{"arch": "preact_resnet", "weight_standardization": false, "stem": "single", "avg_pool_shortcut": true, "widths": [64, 128, 256], "projector_hidden_layers": 1, "init": "torch_default", "muon_scale": "original", "grad_clip": 5.0, "weight_decay": 0.0}
Rows from block 3 of a small self-supervised image encoder, named by matrix and row number. Rows with one number belong to one channel. Each number is 128 + 24 x the weight over its row's rms, rounded and kept within 0 to 255. All counts start at 0. Numbers have three digits each.
After each channel's rows are labels from the 100 images, of 14976, where the channel reaches its highest value: "top examples" is what is common among them; "colour at peak" is the nearest of a few named colours to the mean colour under the peak. Only what is clearly more common there than usual is listed. The data: scattered letters and digits in many colours.
# convs0: first 3x3 conv (model.blocks.3.convs.0.weight, 128x128x3x3, each kernel summed), inputs 0-127
# convs1: second 3x3 conv (model.blocks.3.convs.1.weight, 128x128x3x3, transposed, each kernel summed), outputs 0-127

convs0.116:115149145138124157150145113138085138119152140124115136116094152129157119156146148136127112127144142110120161142124135123179139106123112139116130120092126159124120145127119139161135137107131112116113128108126088105181129104139142135142136122084113127110105148106101134135145134121139124117112122091133131142119101050128103118106137129094120152161106182166142109195167221088153140154191
convs1.116:161113096144159142137110128147129132130125110159128048153172152132120149120054123150134157149124128151126145119113174102106120125102092116095090139145127067123108073158142090153133131152136138127125146138145174138163120138099150132114106120136123104162148094156126130127112137138114146136201115122150146101103128107126143132128101134111116121133117096121096134089107095135099124105088
top examples: white
colour at peak: grey; brown

convs0.20:125100137115115105105130115117102094123147087099143083105145125145122161097125108139098105166132100156108101129102103144104068127131133102148137121129103147100139079120106132121106100112070082118090138146112137162127097100131118127107081089161134112127112122096155147211098131135165121173130108154129125090140118144106142073097113137155136121139122119124140158141125144116104119131140
convs1.20:177102144110110146143125116097155129123129139160163095219149103115141134122140102129146136114138161122115105081093123126145131140101130144169135102083111101128115119091103139124095132123150081160162097145148138121122134088140114126120098127134123118131130107126101104131125153138138132133012137126125131140115113143132102153115169113138122107117144137170122100127127132150090153119147
top examples: black; count: one
colour at peak: grey

convs0.68:133109129113138110116120132129118118106137104135151157146106133124119088145131108130144141150112138107154134113155115115144143133129172151097112124107101094086110112102056147111115090066076133135117121109115123142194104131145097151117139098135112102140141133120149122193140093141129119098112142137095106131149124129143113147105118122140126133147133178162152142149161227127131154148148
convs1.68:139134126123120121158135090131173152122077120166178077114137131119177110126111098178069136125128120123118135124098133127164141128119116114125119119114124121168128101102120137157123126159155113184085126117145154104088155121141089109121057169118153151119113108148120133117138153120192122112156140146163132141114126110119114132139117148111114073137143115088136100102127084108123126122140
top examples: count: one
colour at peak: grey

convs0.80:128145149141133180137128119121139118123112137141139103102142112144133152149129147125133135142087148135161133136099143141125091098148112138139140096144125126132120171126141086146088146133056099117146112160116148122058137117076152047112163126115112141152164113142130140116097103091095141111111126114114141127169136129139102136130120106067139148095135066106115095123146114130162121100133
convs1.80:072081101107159096106097148147142161169122122117092109069130154140158139122100095113111134128156142159116130148167118084125136133104106139131138097131140113120125142127142155129163113119129147128106109095113116135169119148165118172156155126152121180126127144098133101159124128152102119177148106145116148111046142130159099125155078095129140150146138119111165139124124129147114138130100
top examples: white
colour at peak: grey

convs0.122:145163110140080150147152147118106153138132151126117130099128102099118065115116100135088064119121123088153095167110141103127129149159139132141153112118176182157148149150111129137147151130128149131148155104125171063129144130128146087123122147129133151113157121115129133150111119108087137122125088108158122146118136103133159134187172138192156117100124138122136121113098121135126109115101
convs1.122:104138122130134113136140136119091088115134147121139160129080132140122132128154126143134150129135155097136134088103097139163112110114113137080101133140077068083096104092126097097116122110085140140107121137138131146116134093109092131169150117108137097144103111116099121077126123105077195125088079125080115094108114139105097093084101130134133156134115125140118115127135124109105156114148
top examples: black
colour at peak: grey

convs0.32:133133058104101128139155148124116120141092112116131110140132123128127118127138129108105114128149101110087096162137145156170100102149112113151093117100133138118129153117143160138108120159086138115131108102136144081111102112109127097119123076143159079101171120139120108076086130111107130163117120128114157159149115119121142142142124124208110160127071131138136116143149151089105127116182
convs1.32:160149129180151127156142121156111111153125145149132102080114160125135140152132145141093149165139173142126115095074116106137094123096106145072127073112098106117135110111142078133125128118104135135093130135109123109167115124086124147170149111126147135147083124137096124159125128140116180121107113135115121098079135172121091149109126116107130128108144131116153114134121120132132151122046
top examples: white; orange
colour at peak: brown; grey

convs0.23:144151090125127155120175118140207143145094179149118069109128105145149144134138128132136140134124119116165145145112144119090150124120147127113131132113157141138165155152209125143128098136129170131184168129122121100115126116123106129113125130117123126120113130115115101060135106110087152114154132116102143143103090134128110146183127107125107111097133111118139162103097104139129158110095
convs1.23:144112180098134116146088132116120120106135107095117078150129164141146116067146149136114100109182128139110135120149123183168169148121144143151141147135129163143132083145132139121114110138144086124098127138116117100104106128135145113133125128139160121159203113138193155159124167124147152106074119136149135095147113146119153106113154114122157138145133095153108156136121119117159096141136
top examples: count: one
colour at peak: grey

convs0.113:157062110155139161143118158120141156123168088070151116111128141170143107141074164138151136147123131161148153168139137123141116119117087170135089126163157154115133081142113105137096116106112134095087160163081121110126133109136108116113110155137146137110138161091126124108129117131095134143135146118135177141156106120135110115162106104113153171134106157118147147144146115143163158141137
convs1.113:164128161107088125127130112106146096157170093109118107123194130145125110110122103136101168149163129145108118107118150123147098106108152140120126112124127112120102113119113117134131119134108101112170147116062144147126149137152162146133178160144100104138149133166165124156088150153094087167118136146099185098133094145077127121121134126131127137111115100137110154115134183118106085133116
top examples: white; orange; the character O
colour at peak: brown